Rows from block 3 of a small multi-label audio tagger, named by matrix and row number. Rows with one number within an expert belong to one neuron, the router's apart. Each number is 128 + 32 x the weight over its row's rms, rounded and kept within 0 to 255. All counts start at 0. Numbers have three digits each.
Before each expert's rows are labels from the 100 clips, of 14976, where the router gives the expert most weight on average: "loudest" is the band of the loudest frequency at the time of the peak; "top examples" is what is common among them. Only what is clearly more common there than usual is listed. The data: short made-up English sentences, spoken by a formant synthesiser in many voices. In brackets: how many of the 100, against the usual share in percent.
# router: slot weights (model.blocks.3.mlp.router.weight, 4x256, trained with AdamW), inputs 128-255
# up: expert up (model.blocks.3.mlp.up, 4x256x256), inputs 128-255
# down: expert down (model.blocks.3.mlp.down, 4x256x256, transposed), outputs 128-255

# expert 2
loudest: 500 to 1000 Hz (52 vs 15.9)
top examples: sentence kind: statement (99 vs 62.9); reverberation (90 vs 25.9); /d/ (88 vs 51.6); /v/ (65 vs 29)
router.2:124116072102166120066120156090102168073152123072167075147136128134124134119174168174103092029127105111081159125145180160128078123149161126124072109113113109114075126090118068094127103160175186171145150126178131150101140091144100173146171077153133158136158104167121118088129117120123091167155160102150077143079153138080090186173126107172131174147116190114097148178154140085150140136154
up.0:141202148130114128130122077188133092138113124179114148092108078140163090145109137192087096115186104086127092128077113151143151178110129149112143104122148163109095114172136103175131164140160123163178145054163136103057145102168192101090110137126140145110152116118121082105151121137161111179169071114134069133095111114144100116127127135164093109116154142105120094078079130074133133146207
down.0:118135111137142163156083147105171140157123147113117121123146101142129110066106142149130170056131104102110148207122140142139095145100180106125158139145119145146127166090147118144095113078139118100188148116124059151140116084135099144096152155081167119109099130120113132152129106186062095128075122135174090139141150132154108142066135122148131107137143148159176205114119151062133114142193
up.1:143127170059208121151098144085095142154154149124131101135103166136115121061139142092124059111119121150156127083146109128129152088103163132134125115147081106113126143111148129102108124169110112077113111138154110091104111156132162186114147143123102135074103149181117148157098138119098081116115109134120107144079208137155115117116122104117143129134134069165131165109157194096136134173079
down.1:164112113161096150148182134201159118128120109147104155187082104165141153135142121107048145081110109109104117160097144119163106120190171108125099116074141128069117139101100149123100093098116112131167135145111191103189136138142172188112126105132115152168176083120129160111150080113103148166110152137092166118144079137121142155127190103157122122160184178092227083172178130121071150151210
up.2:150127090166143167083090129202130105103101132149125144146090080105143127099166128132117125091145172126130144186135172080138111188112069117148145171111130137108195113060093134095112120175168105111152163124120153104139146116160153118184144083177162168140128093132089177093133191123152143115143167087117088109142196109075131158168148155101056111187204135151153165121121056122132055131116
down.2:159127108145130079109125079095092147120159159104188104042082178159109192149080169079102114092165156094116102136134126114086137103176138170090175139167069098173041145178178105119152212141103097145095147153131082096121118127153114098157117152158133126176039190143133135098100111085108100124091068105100129127116099149137127080123107127173128136074075109141070093075097158144103173077089
up.3:092104142119144129120080095118104097142153101107100053082079149139131111200161124115174178142093067135130174161157152125088112132116095136079127138068126155079069093132133112085146141161098178135164117121169084176140152113117139096127130133096130052077129111083123144141113170092151154093141133141184105094121146058111137109128114129151102153127116121129136117102190154138167088099126
down.3:080109121152112152100089156138167106128116165134125131115117086053077040146081069148149124152139144102074149151123111220145130112098168134133152131185105158165138139108157119142092149135087107168115125102099186085039152145109144099075122139140139179118140091134057108052142143171130133062107146107163197066117111149139074117138106148152118119161164151082144103132144126094104111143124
up.4:104159129116108154154148116074118109088094142120112138080199158159144138146084099087117124177127137135101131158085168133133085059136200176069171101145107159068183180161113133151139089177115136112116158167138096138112148129107088136137074169083129151144124127077117142090158218147112147094109112177096138200166142071125133097121158165135086190150110121108138117136144121088148144141174
down.4:086149114123094124186155110122183099072118111165128188117122122156153162157112148112116166112179142151192083131113112114132142120120166158179133155115086120126048131131136115111090162120131115149125144124116113089142155203142097094118102101107167090144172124154110103160149142127127088065093156075093151142107114139142090141181159109182159146108140162125113079163122111052182149085141
up.5:137143119157110144141136094137186160093151123141099128147148093077085150153110132130160109139087116124134138157123124117136092154142149140148123117115161148164151160087087166120095153130108118124111090145152122051141067184140122116133042057224035148135135135096167206138172107155132205161182062201095130126136096112158138143062131096125170140170094125083186090122068195137117070098161
down.5:096118165105192171149158132150150110176142144129112164130147169141120107133169105163120116181193173154071159078099099147179193123122129152190128123143131084088121132078124096176139076127117137101065129179105088142137124127108145175156130168121146120056099127193145118114156134176086117102098116130137089127124139104155123099076132074155106104144120105061114152178049096111119125190045
up.6:155136146160102160169150136171166089149107144117149150139103163161136131104118124067129070163136118154097064122169104148093096142046120135175139141094086138095105180077045141138085164138128159153153124126105171083121082189110156150128174119216079114077156104126144118061152155162119117124144151134146162182183080152171124095113105164163112145179121136138093144121097149120166088148212
down.6:110134137165158151161146112143063118100081151134093113154143123123105143093086098151142170113150173148168132069168135160134137159157089150070084044103123159121171142094118183100151107140082180111112114169123131119106149119144094142155166165085158093052060152159160159219080120150223126090139166132110176079162140113113156146163192150145171131165103137069088104156143179109184046061139
up.7:142129126116177114113086115098115176104149070098109105179166107156136114152175128125144172138117121117141056147119132114110094143110117078158128168148058091169123125126199142133109078117139079121063149121135169153127110091113106093169129073130122128128143095089129110095183142108106030164161106091136132163100150146139081136139127124135134097154111121107113162040144058118148145050086
down.7:103136183138118101154151093169119140066091161116146163121155179096158143157137134189146122184158130127059197103097126117174210191121158146167121182083120134165142116108105111138131129160207143145150145127099098157109203152124171149078099178134132150117108101138156155161107143109091156133140089133152134135163112142163206099163124142112123147136083102150147100170101122125209132125080
up.8:140136097134134167123136134107141115122179218168154054134060118090183147136128159110125090083182159149163173117121132174142141180117108113111121131129094099083174092102165215141152109123148195106164117146101123142169112138111120163188091078135200143090138114097117055054047176153119151123100127076141134154091090074146073168147113166132144151214121137077133185167142070084127103154122
down.8:137190105118129060148124099131073152102137073123153121124087105154081183155153104122159168143134088136124096133170114068119155138110102130085163139163055156141105146097099078107096104242135138160058095119085100108083120144101133076045142152122127135132097175191118090123113163120100100151113123119155150137076131114140118096175123139102154144116146101167096137048173098116077148109187
up.9:146071158138193163144227151065108123106128143105096150030185131174156108148162098153114104154119107150113141069124139129118098146073195172112148149139092128187142130093155108119139180125145115145115164128155105116126071081095142110115098075125119126102148127120084120176134155125093139145179167121128151127100143128108167093080155078126122138153104105127087140089101161129123168185131
down.9:110121110102080124148154157158089134119179087101091079070110113182090112117091115104144088086084126104183106153126164119153144092124101096121091120118143159083199118152143130146143063126113137031179126132186149124200180088193175138158106108115169159117118104134192080089176065158101115099125102172137079113158097136172101097168167121105108096150088140102120173130126130112107127072219
up.10:115187091113149165158096127084146128174147194129158131110151154174098142186122153152116098169152162141084089135086124138125127121123145129090027117167110161126062114172179131083138171162120126120086096089100085077146083164132148130095118155147184048152082138198110162123100177187119203127056150087151092112130184148134131114088148128118129123119149120144172135091087121126127149086156
down.10:183101119146143101119184118159141127089164112186126143097124061121142077124123173138096103139112142105145106091124115160169125178076147159102165147091108114199087130094137142120166098133080115142229097153109134127155074167106155133125137139153099159117143190097107115181126040081130086074122096107165181133100108120110163134134099069141126136203101160104174159132100090101107124159081
up.11:118151086188118118175109168119154106147092149153141095073161163178187154047150152167095129146108162050139106147147063096113082158124070064170162128190092123145082050129133142082121130137117126111148099129108165084203082152161185152119093126144102147160136163154138161143115138131146067131207103137168101089123104079077137187147134082108119092097143137095170175176169094163209159151176
down.11:147110134199119083125169089143142161188170149163105131167104138130174151129158078056111159127148178122141109112118115104152145180127132096137172111124075097092111098158103156122121092132135162087150119132063145194048094147150156174144141136043132136110097162149113121152124141131147147162123119094142120139106103121100116150117187168139103119071110144129165162113155113151114130094111
up.12:105121131084099131172161131115097159122107109151167105117165130067100071145138164118119157146138098094156178104107184103081134078141129156117081071096111175117163083151188164109113132115142107124146115160134087115134119120116111134073181140070069087076107105143148138103170096085117131076154107129106147136160113120100085097142123190138127125167141151137149031153134163173111141151169
down.12:142146118169140121124127079094082137092137123112131137156104106159155087140107045108115134122098122123094090079154128119113109117127114064155126116121129081130146093127068152120132130112126103139141132099142162108161129160109139158111183111190125144147080105098140114114087166100126125202155139110110099101170070109138128199097163177112129153168146166099180100169134113163105105148119
up.13:158129098105165091165085129094159125167180206134199143156109097099069135071134111151167165118156072134114241114121140165164111082138072108115107145108119134160144169163141108138096107150106123074093138160124153147131077126133168174098098091143129150141139159126095067148154125118136184093150165158166154120099163214135127139106126111136134109096146176089174146123113114179136139158132
down.13:095112141125162155214065152079127112096108106086104142164086127152160146128142156174146123104131085123130082121117123128145136176124127137115103122100163159104132124093082184143124107022126102143156130144136198111117112117099108123136109162145122106130083108109154151089115144156103099111125144111091107135090093127086155108130127106159199216125082131097109138131122165176107119100133
up.14:072094148158175149205141132175139123162126117168108080091056148101074111071146085160181101131100171094119115099100136131147143033133143080100135093146112153101195155119132140089127142186045179142115099169058126183175111068144133176098144092118143173113127153155089124137158155165095178109134142137098092159087149142146130109140110197202179100149133191111106147142141115147154132110172
down.14:163155095101171090160167110150155099118112151122089156152195141135160148107113121101133131142149104138109137197116135177161209127098201137173115148095133146165132156114128179156160060105138125082145107106117124128137091097125148099100078102086142114141159080127136117110131167098184086082162085104143096133081112070199123187103199097120164126164186116057176175124107167107146131135116
up.15:153080177125128163121164129107148176085099096135091163150143162178102135158136114066143132202146105111123183105118140140147186154139198160132115129166160157127163145100136151151056104169105146123112102107113102157137116134115133126093124071151190145175177093117140182119175138137076226178119095148100064101047090158117135069135168097128152141077088139083127086168130159098097108150111
down.15:159135112108195111092131146142115103136154084171143170161139196150097108187149123137152119123162154139131107130188153104165099120164109061150090140100115134169168171148139160151122066101104202122173156096116210125132155052088185109144114156161152168136133159114185101173065151153150165105114175104136121139191125105164183079118154193135151120137125159143150201148133116212037112143139

# expert 3
loudest: 4000 to 8000 Hz (78 vs 13.6)
top examples: thin (high-pass) (100 vs 11.9)
router.3:129113197131092114070104111085117162173120154099176114081115111082135072138183125146130131163117134059085132070100122152146160169093119173140096089149116100130074089154118154071117165145131201085120094155122206147093117150120145107118102148072156127144158173116134177083088147145074119084147137149118160110083132111179117057130111119092069164132123102180112136157097104157157086144113
up.0:146136124157173134146100120091151096165107124148128168107117103133098128137135111147130099124126075085157159181054107160136137193112123103152108157101127149098128124135096162127090118113044159148117127107110052096124129118180139143123139122148192129118172167174140160123149105130084086140134102152159146126131038051125216150114085072153141101167129179099129169116151098133161153125177
down.0:124138094177162080163128099141134161103066119076111083103106115157124146128146176104072125166108202131126121159168153113117127083113100141144090148096102174116204160134141061137125170106124118142151183131140141107184145124165114129107159038147117097119097138032151089099110116133112163143130164095183116097166146115111146131202123087182153142136114160134105093116157130157117122149075
up.1:161177127136146135137212086113122097086155137154130105127155104155116146151185117166146179162126163107093118122142059136084162134146117159091168117145182081154172120100088097103101178140145151113135116188074131140080128153079170215116137112113133160195148160105199166145108108145113156142132099119155199131163165098161081125120090135169113165147116120037081155136141125099130146138104
down.1:140121106153162108100114149103076053076124122106027098174134128063157117137119147099141153119095136162146126162141141116147153096146049100116116136131076160138119148076129148164112114132124155143141126112164123125101143120135072148139131084129129091137109092084178137033140178087151160162158190152135099095147156157112121142086152129124076120160167092141157120106131125107200065171094
up.2:220153116128147125139146126122107136148099103116179072169122183119111114139091119202119129140113152129163108152161083090083137100218129102100082136131135113167169122138172114140146080089131209083110131120196150137166143113053104147150145137114149057122150129078128134108182147109089093114142123104098121110116136139136114153201101159167157105115160142131159193093144165126136139109147
down.2:093133137128110151128121111150099117159152134143147137100095120149184136113096089104163143135127108135111118115174113067192171102122121224114117173072104133121127095170092143145112186131005091157131049114156135103147078119144130108119083183126194073138160159171210125115139167133144223141162127167164096144092118130122159152129132131130088143115141142090136084151096149160098106197084
up.3:178100134131079097128134119055106198112078129143071140117120093064099106115117136131082115079129120073120114063115146131176126170110083074093082102038125118146132097154144064135118190050116161127121136082144147079142177140092086114118153165086143095110183097154073172114084138097116065121106128091169118141122145141107172084183164111116118122118138100098146093139132077094124131159190
down.3:142140061126164097138099098173160086147120161112143105174181120110127045168105069085101113133106093147122124115121132121114125093149158167112153158114097131143163140169136159087121126097156105125137080176105141119152122093122115144018103133096134084151101092120168101174162106097180118114123148127161186142124120160132111093117108176084107115158111143091159107125071141148161114048145
up.4:199124099169136147120140176150091151102125115063127119159139144090122183189107128112165147158105126140107110137188134120087152108123157136085148103085082120144113133090073140137081153140191153142173099092147185089185081153071166131165146139124180125143108141116118091105168139163145161131148108077103134053128095171148132134098104069113140122131121136121133143077113119070077163132068
down.4:108112112088143144068119155120155107119096124155129132142164137122083187132090106136089119194151120158107124145133147103126086151142073155116105171197090091085187105086140136099149142122059141100153078098144088117136119110119107079115104128116142186128160132124158053098149089153075128150144062112178120093101169149140151105107112104107140161163145126111124138130185190161083150179122
up.5:120100108148171095152090150115148136142148130143191101120193169126154139089104117141092104161139150182088169140136112148213134167161133114142119137173141092144203133129085162161120142151087121103127114207133104160161149087145093060099123136127137135135163085135090117092159082157097167169104124160130124117116179088146137081118116099133162123203148175057124138101116088113144111091151
down.5:045136174073085167132099131175126134107100109095110072098056127170115156155100158115105121131146100128041141133115132102130110073177164148123128115098174147146164092112148107144170136100173142130149154162153143086107153070091100112187110065104114186159193130169152090095083104108145117091149160103133083179180192110127179123123155131069172159120092091110116165130107132081146163114095
up.6:097049137190098200133099175137115113134111131143128213118099182111078164134064170130124176120177093155143133145056126179119085104093194145126163173108108139151109091141174146131176151144158077101125157087108108089127132104137149168064148129122109111124110169098036156143160121115124193138123149150115129135135106189087111110215115131135161107118131164106128123147108106161132090153141
down.6:132129097125067149153106151114146085154103138138098083106106116141181121120095137129170102119129119056172113160179107092124134151128198138183144127112163128191141132123071111122138104127043156144157151133124112114162109121167080136058088152126144106164105188107095162119088102116186101140099142118112185151136073115123106170087114106081105117115138183093158117133167125174085151081112
up.7:095100161155124132107089163117157099079156102150183170193080121182110109149164147112177085101139117102130086133088127141107123128092133127123225101130126101125099113155106174153148186143073192152165188172136124112094147142147066156148152085141160125061122138131105141100103117136100201129205092148169139112103117159146182111103127166144126154184079091200118126157128143130074127074123
down.7:125083168097122191142079107118122088164122119114145171132156163121095161145108137152091121090114116162095128157083095070167161113132114102157112178244141142157142142148113186133120108150108157113128106108142092109152137131066130134113114174116085141119140098140082146143147117139125124129129137109093108169152149103119118091142118155109150174085132079118115134102143118130170137095109
up.8:078123126138129176153104152106134133109161109124124109107184126092082078133059108140102139207117128141076136078133135187138115164095145116113192198161153136150148103124190130093127078127136117095128100156138063157112121164149143167120108166164121115139110077093115092161120152173149095155146083096151069177156133115111133178104144172126103122115106135155189126128109153138124132158145
down.8:159187113089148106122159146151159166095100130160131120164136162121118131153123092123191090097162102170147107093130150124079081106099112160131093105097163156144115106137111153088134135126237112118119087164148120079124156138115104130124094132151131138090152101118164104140113143154110122096128159173151177148107111042127163195089127134107104064154108127132150147133096132121148128139096
up.9:163137117138110087099111157131097146138123071162114117158138107139150085055158155125178100158128155164095131113095184149125158107126161174079117136135151108161103152171181106140134105150122117125115066145109103163096089108137121151157142158121173126141136183135177073128157147124185120141053076096129065076073164077117091154189116107104187140162116124114109170149082093121174072162111
down.9:111139181125151050095120163143061129109069140106117141106139147056092111158152144166139192091168138110165108099118133061129093128136142139100117102185158102174146147194086160121181155159156141183118130080169076120094117181121171110142136114184126099183120048136106109099147161118126138149162148118120172173145142146176140149095148136106098127099101133115098102127132118165078096124079
up.10:138150164120145224130167116121109127092118138121078140099109153156138152137139159094101095106121140091103091100076166161091111137077146122120137138135125146105194144094120103167125091084177124073133117171193184121165132175184111107127153208115172092102106101165133120149114135144115140159114149152135129152155146168130150181108142188126095112058177153121147098119172058159084106160162
down.10:134117098062065101145137157150125154104121115138089120154150130145153114150117147106190100151144125112148136207159074156120140144128089079189089114088133095160120171115100102107152110159123148093106118141107159134104104135118097177105068137133125153103114223081168106093116089138178095144146140132156117148171143111147145144138191066104102104105138146060212143148112088087152088099073
up.11:182144146155175122144090136108147134141119162081144092099093145169080155153086074122100167126162146111120133150094124142143084101145147083168205105156034137086138117121146128095099129106118123104113174098129140113147154125114050054128104214116154134099121109151150167147146141137127124151079096121114100226097157137167162176117123156193122142151147085095176188086136090070185130121156
down.11:111232100137086170166166095138067131163133133108110132124129106074138081127141119150099095153128028125119085113125150114097144128152118170114078073128117167148136146102138141145165126096126174138154117072142100173168120113032134069134145180156138152105138127127071060131150155088154120108131169080154193092117176149110101129108134137167160114174151100120097080082086128108205111120165
up.12:170105155099115102150160120084167159156139182119099122143086079129152116132096137111183113178119098143163125096135130090101119137082139079141135139145160095119124137103120153144133124227122122128085153092128073080102153152128144101184163147135151162121097100101107096141103146120143135162158121151135133176149193079124148145066123112154057159104139119142137088141143160087089147196144
down.12:174167095126098101125154071119110152086079143107149112113113162149125109122124119120163105140104115149142150170109161109124136160142139134126141129102136101063099125159138127099099147134177157181166127168138140131158080059101117092104135117137083124133119106118083142142108102199155153133080161147128160089131114156140119154133127119132127142092189070100179150133068188157134129139131
up.13:136153053125076124147128140148122133095135117121135145118158101139098207056109158076092126165113097176154151092132121140154121155132141095152151139117182176134127098076118132058156137098132086131122127126130169111176089154136139078089119093124188075149127168154185080197114181111138116132128116143105139090133083147054098101105130106132144084183127143146157081113112110108120118144154
down.13:130066155081138186141129063123142117135134139123143136065097139057165092122132173110142118180142133153112134138182103127129091158132064158136102164140122137167081093094171114141118115082146120125090091104093178112080055125152119128147116138098143191097153065077092170126153164155150140140095145127120083130116147096133132152080077120116070115090163133053150115160096114123112136111101
up.14:093120134116159116148100130087133177105188134090142114179144140121175164113136146104138132080122070142181108170095137107117139156075149114101178143092134166129142085127104141147093140116174138173127138148180071093115125131129094090137139173139120158226149173127089126121182110172143120086112109135167123124138136126191162103139109096129132184128155092090103080133102204139129137123128
down.14:146117151133221156123130186157138087061215162093152201128170133151135129183151130126138070090166087089087198124133105118167135092184144127113070141120113106173128163180076164142173137164105146110144150094166105072167115124158149161123081111109126174112078121128152138112159078099136112152068124140153132112103129049119051139111113116121194179102155080112143168095155057089093102139135
up.15:121145125117096098168114095138123104098086123122084127103131147175135096148112147144191123165189161216102150139130196136154118117118169080191087155135105121172068151126133160110129090116104066157170200138168147136106072130156096110112164152079164136078091132191140137076101098174114158122109191150190122067101161091090164115067126118140083153139096147185120167133140068113114106061090
down.15:137145114152144145109122148104173151127089148193146117095144161125076110178127119172140199114146171162084114118192180126100129140171124107111099153140126098134175108151120131128097196114174132052117105127107155148110143153101144162135126089159097185172112185171110115138141149188148072134204091139103169127159056133179126127162162168140180110093126105104124132155134180138158123159101

# expert 0
loudest: 4000 to 8000 Hz (51 vs 13.6)
top examples: number of words: 4 (58 vs 28); white noise (52 vs 10); pink noise (48 vs 9.9); thin (high-pass) (32 vs 11.9)
router.0:184148134092166170138091124175102116133124160131132108125126049145108188178073150164143122126138115194194140144111133150107093093096095133143192185155103126192133109113140176102106164096093183113108071157115135109161120102085156064118131148139084174180135172159187099141185107135115172070113115150106127105130143135084122083153106134060098146132178147104149094178020092073123116150137
up.0:117164133118151181142159127131104140158103105157224088101054146117129168132107084105131098162133178160072148157184117107067175095103121172126117126168124163116128067102122087134141079096144164110146146104123143082128111138114136170193156104143096151086103130093124128151161109145078141134108128210154153158184071085162149162137158115080137087136117147158163202132175105110133108078110
down.0:127128139142071133120119150114128116143164120084079151111108185140193157123166168144113084146140154074173092094103196153143131095107114074155137170164135113141144211139173145154135157163070100152105195116164086100153148126137127147082147218041122096183064142178118091123099111104116097163181093114114118128126195095177129152108188164173114139168111128114139094125110150107129156120089
up.1:141057137121235206117162142124143117114134171153140183140187180131076110166084090182095133119139136104058072106115145141134137162176150195206132085136130109090127159071146161173192109145083108167131085135157117110079172127122180085123115150134098142109106096137142156168202078130136169125143122108159115161146149103094142143095088171167090092197122184150151125214115139137091180152160
down.1:122105017137100085140140124130089090200100141088090125145100126186134142150146110109141114201139013179131090097154126151095138027106142126118175138086079179109108177148163061106130108069107161110104152100139128110170171135103113155149136104138093145116145173105133095159107099167137118114159112157115191120167174157066168091146141091128148115078120142123095136077097123139100161043089
up.2:122120108097082170111106109160122086187139061155128144154132125138161192102082116074185119119101101104159061161113160086108094164149161130179098130141177126164169161163167110135096139133157151144121125107183123068082113107123095165072111127143229133122113111130016147145114141115147137131121110064088130138118146119145110159163185134155146134145128153166182114172136128164130117087078
down.2:134110121137154163110150132130093136131122153097083088091116156081096084174099137120120125038186083161154094133100126119182159132132104125171167120171171141077084144194127063135181074124088079077099150166163162153121151162160196105123170075111113079113102144111132178137110105143125110148157162169108184183161071140056163119112166152118120116152106165125130115099100138134089168119147
up.3:098119124114126132115099138114096121084159143170091169152084147101141076142103096059120116207124140130109079111170165072050168096157132126138129124118109143093086095139134136148136143086070028110169119146137130083134150105129107132127132111083149091092091174195156124137126136116105127169131135137113132151081134114108110112089189149183083176096097105143156100082139133143035183098140
down.3:136142126187102113101080127160137097141113113134142090155148108119054085122115112189166136080132182157125125118086152163163119138118066149115153119120151138124114165122126164159149136158114154112168127114189147116094113123090177155093123111134145139164152095068147115098151140142056136105131089142151095176151054107131168093113124144084177113139093107169139140154075157101193134112106
up.4:159135149119097103148031149053101143146147159151128084115150148172103226178130123077144182109142158169133149124096198095158075086122094202161146181092177133133130158087162115109147104152063189101156138183137152064141081109134173125079124178149158140108076123141134116099150149098090088124125106140092090104079188179110135148191136158087120084180150132134134111117124165115135119175090
down.4:115111067115141167141111154161148096087095127086117161113114115131121102135156117101151158159132150145191132106206108123153169160156124134115127144128143181134070141080115085206136161140121124127117130130197168164071157113110126112209127090113101122091148123128159111112166182123141127116104103138118114126151101097139088081141139135136121168170136180135137180087137135178101121145175
up.5:171077145129149152104094166199065126161140155112081165117125138146085136170144125157065186166093131121186112149143107105164180090090149082145113131091106103125142132125144054075132154153170164124148168084124133129111121118185141076139121169044131091131119151140098178079139078165119127078085141170127133121150121111093108098196182130133121068173164111134152126141161097093184092083138
down.5:142158124090152149163155108101158138130130114090147128112090095094140149057102158144129104109076165096142135143164184152100132146154087177152119122078174122124131098124129165188110088104152107140140156182163094079050112126128143122119080103122170136122160186139117081079138077143129124124133102189143133177054159124130096077129160170156138174106097185112112110123160161144163117116100
up.6:146100060118144174052096106110080148084128174109111121136147104096156181112080115136184075150133135105153071111141082173129106155124109125188097096102143147144097174125149150118175123081101166100139153155173082119111092140123188096134106118102142121084155081112116137150101069204202173093137124048117114144149112104103135173098118087083188119126103196140158146169114105144111177197112
down.6:088143141082085119189140126156149114164109153128145095075076101050137119074118099026120138111140086127125115091175138118123128140095157075104116121150086148085157153153129094128088126162105097142129088153121109166081127066092098168129152100172092155111097141137178137089091175177126130100150026159103120145102151188124126108100132087167064112159094149166107102082122126172138167132129
up.7:097083189100164111141132166155172150111144085172115150153125150148092102113107081115167114091081113123120140163088178100090191095157127149132116134165167205083136130080184094076102100107100147146163092119159101101137160120198156131185195152087140104174149158148192153089150131117111136131164148135106172051131185138156098140088110153099107148179154137130077146098090123134069144179095
down.7:109105125140143126156117115148102116165130125119110158137060145149115208163079149160117086138130139131145108048200095160173080058168069092124187134097153090101163109126124129128089131161099141137144163083161183168099138125060125109042150138150111218108099174147129133127113180105111120109129151162133165142105094153068134144131161168118177088125163111110111167093127158116142105125126
up.8:140117121169142115127122085109075097123151151157110161164148182141156137097087092103048193084111153156179148138148160136142124064151086108138161105100119158131138100137129124117097126175153060164200077124136111172111167113166120140136146176110108146147154111164129110087163106194187090141074149092111077098186166114107108085141125170140084128104141162101145098142100122143115165109158
down.8:125089137112139116128118162136107095149103110134090151166109131109107098143131173209115044162154144170115141125098114142123105175134167181135106079134084158178091138087129131112138112087088140130098110120094146094081058179123159131110138132160134090042131204129127174128126175150103159096155101156147093120116151174048196139181165138108137094138128118139072084158147128105176095108114
up.9:126097071161118151122069113145094128170139152146098153133126113163106172146117084064151105088168066121097113107100118087132163132129103152139141141114120103144133124140126153139173122132130154123101020115175101148112161145114080119146118115116096153144135171125150036188184150114157125140094118056082117127146103113129145155072127093132117096107148119101141148080110139099097171133137
down.9:143144169145154165133156145155084148126140130117104126118149135072119108043221122119140102073115171208087109101109126109174099079127118129132125114108126125143141089075128138113099166160085128180179145150120104115124127155075121119042148182155184155085178105145152162174142101131117158127127115101170149083074165144128153090117121162099155129130088132167136125152138137100105181138151
up.10:165126128093131110103138118120139090105120128126133149142086172071028201113117129136163156121107112153134180077079128135116081123140103114143178133169134165129108105140105116212148111191064072160156130152122114119112102087153166189070137109134140159157131164094125130077167100107162104172161136130103202125112159105136150116146131130149115187136153141014116156154115111094157112121090
down.10:111159132094151117123175112121142137104179101098190105114144154195163144184104087113197121141093122113135131097150093199080076102097093148124143055139127118134134150124188083101123097088166131153122139100154187121095124169150059128099138116118142119147144111147162178172080116169113124149144134124155095083181116139143099101112140116133131117101103098145128173094150167167169072141083
up.11:161080160165121152162128092092090143175150133127144140138196105170096129175125184111149088067162095131097148133092128137149098135130169130152117120083157175159186112099161143151149085168138155150088133113188103089119178130129125115155154107152136138132165164142135094108162109144169151152154135106211088094097146122084081079146160127208091091117136086155139146140151095171102211148186
down.11:077192119103144101122118110136098157076153153108162156138127142138146133108147110076163105149077096147162117144113164164108159105227101181087119156161133090105124133138084122186139117118155117081168089094119110124153111083114096057123075207159140196130139089149162172151127112126018121155095133128140173074156197122105117119097104109107136097137121159116135141146128083133145065073091
up.12:073120128111076201096151134121122190128129153137160117132110158094164111106157108094068120103114190045149119142101132183157162149110135102081105145108195132113100119096104123081104179118155091092150111157154103099095132133155080069146118137133144144156188172126115147156123114128158139153133175152132091068164121208144136136144133150151152143143149094200149155073145136161132169077130
down.12:154079123103144160094097136134175164114137102153176144138170169169090178115100149139122047220120145165166143127089149122107146148083122137098085137161108138142093106149149154128142124094177119169076169085053111129181120112115161145165179096155135110066173171113098135144071138138093129103135151113150127175076173091112156166234144098108163125128062143087125097112171108122169170157150
up.13:098160112058100140119156174066181114147123177146129107063153114105158160174149113147117170113168136083120132126147133097131170102116078118066171103141111152155145188142105136105160123111080097112087069093153151158072078163162113106107168093160125167117173118131131116147134114118147186120110182162092162137198175097055127128202156154104098158189107104111176122104088169117061091113166
down.13:081154155142068161141105130145129098131102069106135074125170164086140135106114179162163157119084133110142060087182098079096121116113169171127100136115183181132173095115151143146108111150154081144156182103142117151122067167076124100153159156111156190096037149107127193113143124167161111145166104077124126091159161116110126136088094052159110078101085127115095128098090110126153156098116
up.14:104034132135088060072155151154160120103117131169176167116100136122098155165095161111122100116097102159096112111052089142130129168113129185105125054153135180101035120134187108083081090148091115105143161200076143140099152152100101100139142140127111134096147133141181164137142099104099151155155142087111100155116102045145185151098117082118072093172061101137134145176204074159069146115073
down.14:108120094130131106120129119096099139132095058151160166131135098104122149128186212190141150087108122126177172118105110148090133091065062127119110166192115117155140092128101128159076120093111186081088110121143125126059162165118118084098112099070103176111117128116091133118150125112208134102117122125194147095130148124069136115120103122114108102131149104121185105122090120165146086107098
up.15:149115134158126146142154200189092126066074147116132122139092147141126166154133153205112164085086111145081112163171158141124069115145130140093140066115140137139112138155146149198103122073153084082134074129149178145074158188157137132110138133233131137118130170089093149097088142137101102090095179153093066164128080166151109119097117154094122109141134077126101135133159140100143123093126
down.15:109146135137137144124138180101163104105074076133136164097185143127093120131117176102087123152184107116112104172140106131152075150101078153049126114149098158101139077115087143160162094073133153106122115095110125100134131146120136087050132140095139151114160001152112111177095187121093101118113069150121118102070118163169116151062065105133085152155148106134166101113134139157171107129130